Weights of a small image embedding model.
Model: 1.61M parameters, 64-pixel images, norm batchnorm, activation silu, widths [32, 64, 128, 256].
Training: batches of 256, held-out accuracy 99%.
Data: trained on drawn branching plants, 36250 training examples, 130.6 epochs.
Rows from block 5 of a small image embedding model, named by matrix and row number. Rows with one number belong to one channel. Each number is 128 + 32 x the weight over its row's rms, rounded and kept within 0 to 255. All counts start at 0. Numbers have three digits each. After the name is the row's rms in percent of the matrix's.
Before each channel's rows are labels from the 100 images, of 14848, where the channel reaches its highest value: "colour at peak" is the nearest of a few named colours to the mean colour under the peak; "responds to" is what is common among them. Only what is clearly more common there than usual is listed. The data: drawn branching plants.
# convs0: expand pointwise conv (model.blocks.5.convs.0.weight, 384x128x1x1), inputs 0-127
# convs1: depthwise 3x3 conv (model.blocks.5.convs.1.weight, 384x1x3x3), a 3x3 kernel
# convs2: project pointwise conv (model.blocks.5.convs.2.weight, 128x384x1x1, transposed), outputs 0-127

colour at peak: brown
responds to: leaning left
convs0.9 098:141121089147135149151136146139116154131146162134113122089106186113129079133115129149111135057025137097143133103116128102081119110166091100100153152110186116148132137123112132097123145126163164121107195239170118111132067133114149106147124101102119116216131149133173158115160144096160103136147145136145116179161095133120142124149158148198123106088197051137125092128043086113123105166094
convs1.9 108:140123102111066109099107076
convs2.9 142:182095068154151136144106163097162120166150093166132146151137163117097118194103143180180149037095162180186102132150114113057115095065103101093130122155177096191115132121165092143156178147135123159117192114109148136141136126118170130121137163142075077108116099112119115120145208088129127155070123147111140113114147143162167117145138144131165056181097140111084147096154155089112155140111

colour at peak: brown
responds to: narrow; autumn leaves; pink blossoms
convs0.344 097:098130107155092134108123118131126140134102139125140120107150157126137213114104186122149131172157117163158135137132131151121197039013152175166084139132148065093149133136163113130157136140130120130129130101126101108144167118127100101121163156122127152197159152122155116097115153143091150139158225137144128099171116114131127106128180095026161132192107144083155075174161145163152158137103
convs1.344 091:150198155122092107118110099
convs2.344 106:115098141151128170133071067115113162168162123148148136094173157092142120119138200098114125141210096122123125058084157117150134145087168141161113102106175136096183140149132106120126119074125183109091093117178049158072108106116105137143161116158134162119127150108119080074135088133134116139126199077174103116145152129116127121153070058112166166115166138161171064153176157167128136139107

colour at peak: grey
responds to: leaning left
convs0.187 098:169117137142200131145120101107116118124117158178124142083146171081114083127130129111164165078121211065113093098098119113108038151126131141139132144087182122146124103121093058156139164103099138139178112147212068205134116156113129191140155107077139128081117203145129119094145123127170104133104115106124140132136161103133117108108088139191118121129133095187102123156049112141140140135144
convs1.187 097:102069096113136122087123174
convs2.187 102:125064153145133123106079090127110106144174112103164170055146152036175108147160145126163152057139130100121114143142093134121107130091108154100136129129180127123120119174118106122155151068060147137115162182126110137117122101138155148080171143176138149092098102101128098056079116113143163162074149141200127146136114168113154098153083106150203113141202117135139098152118108110082100188100

colour at peak: white
responds to: autumn leaves; green leaves; narrow
convs0.244 097:153102118071184112081139148169124105082137142104054105138105086151122160118115073103158130173119188186170154108159106163161115109148130088129128233129104131158198150181113113149140085099107103132161124153124138104138121205130119123137137066100137096097106134179105097152134154190118204162142104167129102125108126155108081153152135115164090203139089141142096162145099093123135098108122
convs1.244 138:139119219117112131129116116
convs2.244 107:133119184124147085121153134073147123140102174165091112175126100185123123090108086103086141174147133075100214131112175156087032098185117143182101085148104134148145147135104133125147141109105143125115107116190113114114099145164138183118151121111127112153156131102187190089148103111095095092118155151126109123111118150118094135164115146196114121165151191214108115147111122120062124178163

colour at peak: white
responds to: spreading
convs0.116 099:134126098132135168096129125087151149153138165131099040090110149141152084131158092146128057148099146127198121108151132118101163130196123046127131168126169164120141178077124146108132105132125133111062149204144095124094016126120117066181096100128166118125112127154151114130147120163130156123128126109179129125170111115131112149134119066175105152052110129138092139101093130147158065101104
convs1.116 103:113082077148140119080094122
convs2.116 121:052141091163115163171115111121170165142177127142122151096144190087129140155116183133152124144191145154099141113085132168108136147130126165140116127082169160096163171149159124098135096073167165116110101152133102146114111084095107063209132075116128158181115151130086093115187103109152135139093189048161136144121148109112147116140100073127157142082140112122203074108138128189114164138101

colour at peak: pink
responds to: narrow
convs0.161 098:105130123115044112128124124155117109090146080088145139177133089157116180115112146121131135166168084199126167164159127133144134101081131164100086135156091127135107131128160145106139138152130114139101111076063159074131207107137128122076122171160111116131120113134095153123105144119088123101126156172097136089070142139122157119143183153069178139207127158087136120109255110130130163127117
convs1.161 109:113119055093139099093129142
convs2.161 088:137162179115104079100145143119102135132120158136120143123105068121145152076144155035158126130149150141092112159119172126149106167109142145137117103175073160135093092148078119119131097118086149085135102114148158118210152175180071169105070193113140110122161155194102156164101084143090118116107111105080133079136140095084134075099112207085066113162131122134126130155145133141138202135142

colour at peak: green
responds to: three-way forks; narrow; green leaves
convs0.204 101:136107119086114091087092132121132107129106144105127157171133104099123139092070139143121149102046158151123123109134121048130147101107184107125133124194138081128099052182138138176143140140146099072120158141153120102179163113169138147016160130168096128128077103096075108154095162133110161139165063172131150103123133133067133103098125212120113153154092139106121135098177159122118139171147
convs1.204 090:123061110166145132167111100
convs2.204 102:169165076188099110120132125113090206208093092148109119102087124121126130097099148150106197090071100112142098098084104091118174119103147061119180084168141094168137114132151104164085115153185123140114124101118151111138150114105185158086122174176127098131142082099132093171124164127132101156173102133136080144170061174145125147140136146096101106149111093119113150071152204089130107139106

colour at peak: green
responds to: narrow; autumn leaves; green leaves
convs0.0 098:138098101130059116074093138124182127108160122128142159108126127073131120129065162174140111102060153145163140096115133057110154073086198142125136109134158058112130080192093109165170194096151114106095159183123093125145139105138127123041190114162078130150075109084093077130123180122149139139133125164132134112129131134091145075111150149098147116153092134109139103122182138132103129181098
convs1.0 111:112081128141131068148154084
convs2.0 101:123162136208083179163124129095122131168077132118211116111100183116071119134128164188094119088103102103120092170108121144120128119073100154156140093087128052125106113079140099126081159175169104148170156111097134144122122099087168142114160204127093150152125103087131117136150134115147075075126157082089134106172109115187159098118131120043142078120102123114126092165148178132130160123147

colour at peak: pink
responds to: narrow
convs0.154 100:046137118102072124164135161181179081051149146045139159141102078156154176111081131117117105161126096173126172151168150173137150102149128135107082147120090135103123149155116199081124105135151152109118130154070143066153153124174092069126100119135106139147107116163129156160114117134094145099143164158108132117084151110074169093127204156081118130130103155068137127104183090160136119104142
convs1.154 110:110127080137124072160128080
convs2.154 084:131111157125120104143172178200136105110091074085144123160084108163165208141137114136084100161160109109117174165107117176182178122129110116109139122095017144109128132118113152079087113154116092190157118068049194111098165128132143159155146128136143164145141107070146143120107125120104110144114157154148110157115117162160118158123152100099099112096184136094147151151111068081101089120177

colour at peak: pink
responds to: leaning left; two-way forks; bare
convs0.59 104:141153125119137133114145149101139099083102179140138128124153132096126122097106141100212128118142175138124113127153098154101094090105120155120061141143142082124099093117137101187157146170056095119176127160144085135208163167155131137126132080080144133094112142191069133131132103118121176111105081175120206097106149043108131105049141166137127124156096145118088156139123067184177165125150
convs1.59 096:150163136137123063159131082
convs2.59 093:122143137207098128130148146146159174125138137162111102105081128137069100121106168112128126129140134130125169102092120131056083143140123100118143140076122180146176224114131074144096059126116171167152100124187105096130123149095164166101146134096133063109107160160116109105172138104134093100131169141081024137126158110134086080178111128149143100155115092194103125106151131126146147149056

colour at peak: brown
responds to: autumn leaves
convs0.373 104:067125158117092121133085113159129114115155119055189183140122116157153196072104170103108137146101104169156162175158188147183154097097109166130068130135118108097146133146120160073143117114126141098109138152068132095157117146166081111115109185113109151207125073136139155119078111143068124109115168130119121062129155148098187085149153134091145152155145130099194050154144134129134141153143
convs1.373 102:068139142159125146146072152
convs2.373 093:151080110116205101135089160125140131193091118116097141136122144132155152143089099180113165100087139129150153136115134139093187109133128062107180143175109100142131100150134136156119141112130103146111132108122147141119123098178165160131203145194070145132092089061145099131064178161079198171162121131139119158161095165132097171148111135148110128127165123088109170108076140066071061147171

colour at peak: pink
responds to: three-way forks; narrow
convs0.89 108:097150146157125154182084129124110133119175122104195197119134145132126134075112210114149148137117122176157099205161163170170106117095084194104073128124134118113101127120154124096137131128134144119170124148081122162170104154147094111142095146099126133159130130150103149126140105128127089101154146115080158058147199114129247073105127146125159128129101100106159076143128134164170209139137
convs1.89 104:101151109051118138116131164
convs2.89 084:145113121093143145167116115140179079109158146143137194181201157117109155160076124156097164087124169152163143127150127153098086067087102178134104121086165081150104097151121117091174191099143126116167123093145111172142133141161138120122203130085112121140108160089133168084180180109115092135106165147129202160069141132139196090141180105156176109157144158142126071159088133111123145126151

colour at peak: brown
responds to: spreading
convs0.309 097:148110092157135149131149132142095132126132133158123106098135224092100082192140125189134105077084157081144129119101087067078150108128127134104158133090199102120110130094117106105145203132139111166128196160144110149105101108076149116147165129105112134169139197098161135071177171083199089128109148120131145184167107123155105134121143122158163093087193083112104108162080085115119123140116
convs1.309 101:180134143126094083133125073
convs2.309 093:174161086142167126176094117081135147178091114150119134179140126171077120130087090147126175114088153206191089114173144120080115087103109093119107143174134089201130121113181095179129142164191121107122097085126134146125154144142139122126138156126089067101099110118098134172153186155100137126115072123102133105109130128163155146130135165137129118178077127122075152052154211099158164128119

colour at peak: white
responds to: narrow
convs0.146 099:135083141121187132130138125122134136147127185148098119120127160106150113125153114122110147089089160061102137102107130092090122142185100094147156149138162147127133102143093154135122127120131152093086154184220097114122094119144135137123147098124153138210099167116171162113125129108118147185159146127162125170162094112091100153131123169197084125089214076153150088148000106108106090162110
convs1.146 109:118145130074079095106088111
convs2.146 160:204111112156148156168130177086196139189144096167130130166111147149088145188116147173140131059137138164185121135139131153077123110103081086129129120115131135187163172108148115136106124146161131163153174075115161127113100154127176124174144135132075064105126087096138115121167192093110128159088157136099103119104162169198144134184130100124153060134093153149088137099130169068108100121099

colour at peak: pink
responds to: narrow
convs0.55 097:114134119146119164084096120155079148129127130099146127107133167126116164111089193138143110157099134232206125157159118144157209062027102137081109160164154064120140131111194103123150141160134103138162168150079124124144127151124128095138137155136116128176132118138081104099127144141102158119153148146100130091187122137149141118128154099076184162163102102041128101175143116136173163141123
convs1.55 094:094111121086130069133176137
convs2.55 110:096145160118073121105123118158134075110085161109211159131165131126134164085118171096103115136102099135117143161150128148135135086088111181154096078153106089075088094103150160083113113173106113117170158136115098105159154123175094120104113215129162167169101110129105185095107094102074133111112140147094182105125116107118177101105164178067163119161141114071151087183167091143147197143154

colour at peak: pink
responds to: narrow; pink blossoms; autumn leaves
convs0.160 097:083102084164079176138093127141119120130094159094159120076131160108129167114075187126126105135127122192160110101118116106102223088062142132118074118120162089088131136117158142108105124170140134129156167127126093113187129101149123060131141151110131158142116160142126104095119151155103147082114164128134155104174141074134142096124176106039162129130097134054115096126177113210191143082124
convs1.160 093:082126122148074158172139156
convs2.160 120:142094093122118075096199148147077125105116139171084077094135122154140073173104064147096120127112122075113170116056077080095148139187163093120174104132112158132089140089137137102112148159090105202112150121140144088101114116095166133113135131139146127080154162118160153099113167118168069113146088158138144199134086155127064172109155140140130102111172127132095179115103067115079085102145

colour at peak: grey
responds to: narrow
convs0.301 095:117115132121100127083114124135161134125151167165141158125162196068137129130084191141138122098061145121149152101095102099116133071125121134157125096145215070077146098155150105163155134131131116105175162206200051129154118142150120124118169088122145138176088160104083139074151129077135117179169119158121155146138095114101135108116127148172162124083142071131166069174086108126125135193112
convs1.301 112:059136132152119119144086088
convs2.301 097:068153111134128108158140088141121115130045165125137097157176104174081152143093151115077095169141113123092152098107079077116187132158169133149118153128094157087117132096182190176053083179177081106139057060167091103091160074108111098136170129140126159121105172113073156126116144142112158105116104095135149161126120087141079156098146111126110117140133089097154133064134138155143142104159

colour at peak: pink
responds to: leaning left
convs0.300 105:115169143127101133084142158092159115104102179150154136126155138112149116080109146102186115133133148125131127134140128137109100086117130170150029095170140078084093096121138114172165139174068106114157134174150067111204151158187118136120119100107157143112117129181089154133113072083106152110116082178130210079110125050090138089050141169126127125145100152114108135138131092177169158141144
convs1.300 096:160155121143115054144124094
convs2.300 083:149125177198097137112136145144158172141133151156118085106074136144092100106117178116125095138148140127141173108082131140075110136127115089124118123077113164141190224118120080133095070124098150176147111128169108104144102161124163193093162117101140076099088145136113100090155125097111095084136168142092015099148154131140076084182091108136131101129125122207089121139133126114139118158083

colour at peak: pink
responds to: narrow
convs0.288 101:071091096164096170123078085131097113144108164091183131095137159113136139100095190127096108143124121181159103115132146119108172113083132138103049098156161122087109135100152171083099109177138158112131145149134090115171114090159117062136121177125157173144090155132110129077103122149082134067108149106133180087159133078132159100126145112079162147111136132074118081127159116226195137080135
convs1.288 091:110118086156071157143148168
convs2.288 115:116090094111121060093166129170067106113106147156097100083154145147147091154105103122102140093096143070098166128086070089092135140164134108114178106173120149128084124086155142119112126165092104187127145117149136068102133086091179145103138163161148136112141138113145181090110157115154089144151082158133157199144061162125063170103143157141147104134192068134110180119099068117067129116156

colour at peak: pink
responds to: leaning left; pink blossoms
convs0.359 103:092111174083131095131125154188170104074153112111160182131174138112162176143108166101160109153132126132115187154113140149184144092097158196140082138068130100074142105204097114114183152085065122124162137135102102134137156152139041126154144098100113180156134151147129118096129115129131127142112171139116148130125205113077136100097151131119128130138162133093193084209115074146134155147165
convs1.359 099:132139103063131152117184107
convs2.359 092:078141107126122126185184177139167071087153102117146154145095147143093150181110114153167113110179154165113146182159133187120078128167087187116075125093098158129084173104129169077135113161150124151180112126090142108160125133118156045181095098047121132143131161148107169127157135101130115089077146136133185124080174107162162109131155127137158100090120159104103135137108055149100157098142

colour at peak: pink
responds to: narrow
convs0.101 102:139054121105174132100064084100114117140149146128123137126152173064148093109167135139144129108067250121140101111123152089130094143137129104108136136159189118121100082131104126131157130122108140070103149187174056187145107121130121146131112110113169154097078159112110127101120118152143123169159085092165178113139136125109130107084041153214125174086150117156114115151073134147149123128149
convs1.101 113:100108082099147128075083129
convs2.101 111:115043108099147140140124096190154055074153144100114174119151104141097140160092138124076134117132138109159158114177077143102118100160119129108113205093129179120159150134117180131100108116126129154174093143159100112071094147132147082128210085138108130120078173116135131080177164139140175160136187180130139179094179162155113115125154098187160099115174080143153112126114072122111096144114

colour at peak: brown
responds to: leaning right; autumn leaves; night
convs0.139 108:100118141085095088115091121130127100112124108076165180164156104098185148069132156119131143130117123136118130155143149108163141106085150157107097111162115081107078062158111145119170146142089125083100124120088117127174209096183084157074113137162124189126118097122117138146016109145092143146173107128146169092110125132054159070074124183102124127188157159096154117122165141146138145148166
convs1.139 108:141157142134110135127153211
convs2.139 087:109147076139176138125112143070123166190124158195097125118171166109115102189067108174116117121121172151121111125083131082097161143108184112178169095144166097128112142143167087107161174105153120141134184098151144139117062094108108101180155158131081115136156137157112108136168140114157090103068107055083170117184124081100108144118109099109131165083081148119127139136144186165100161088174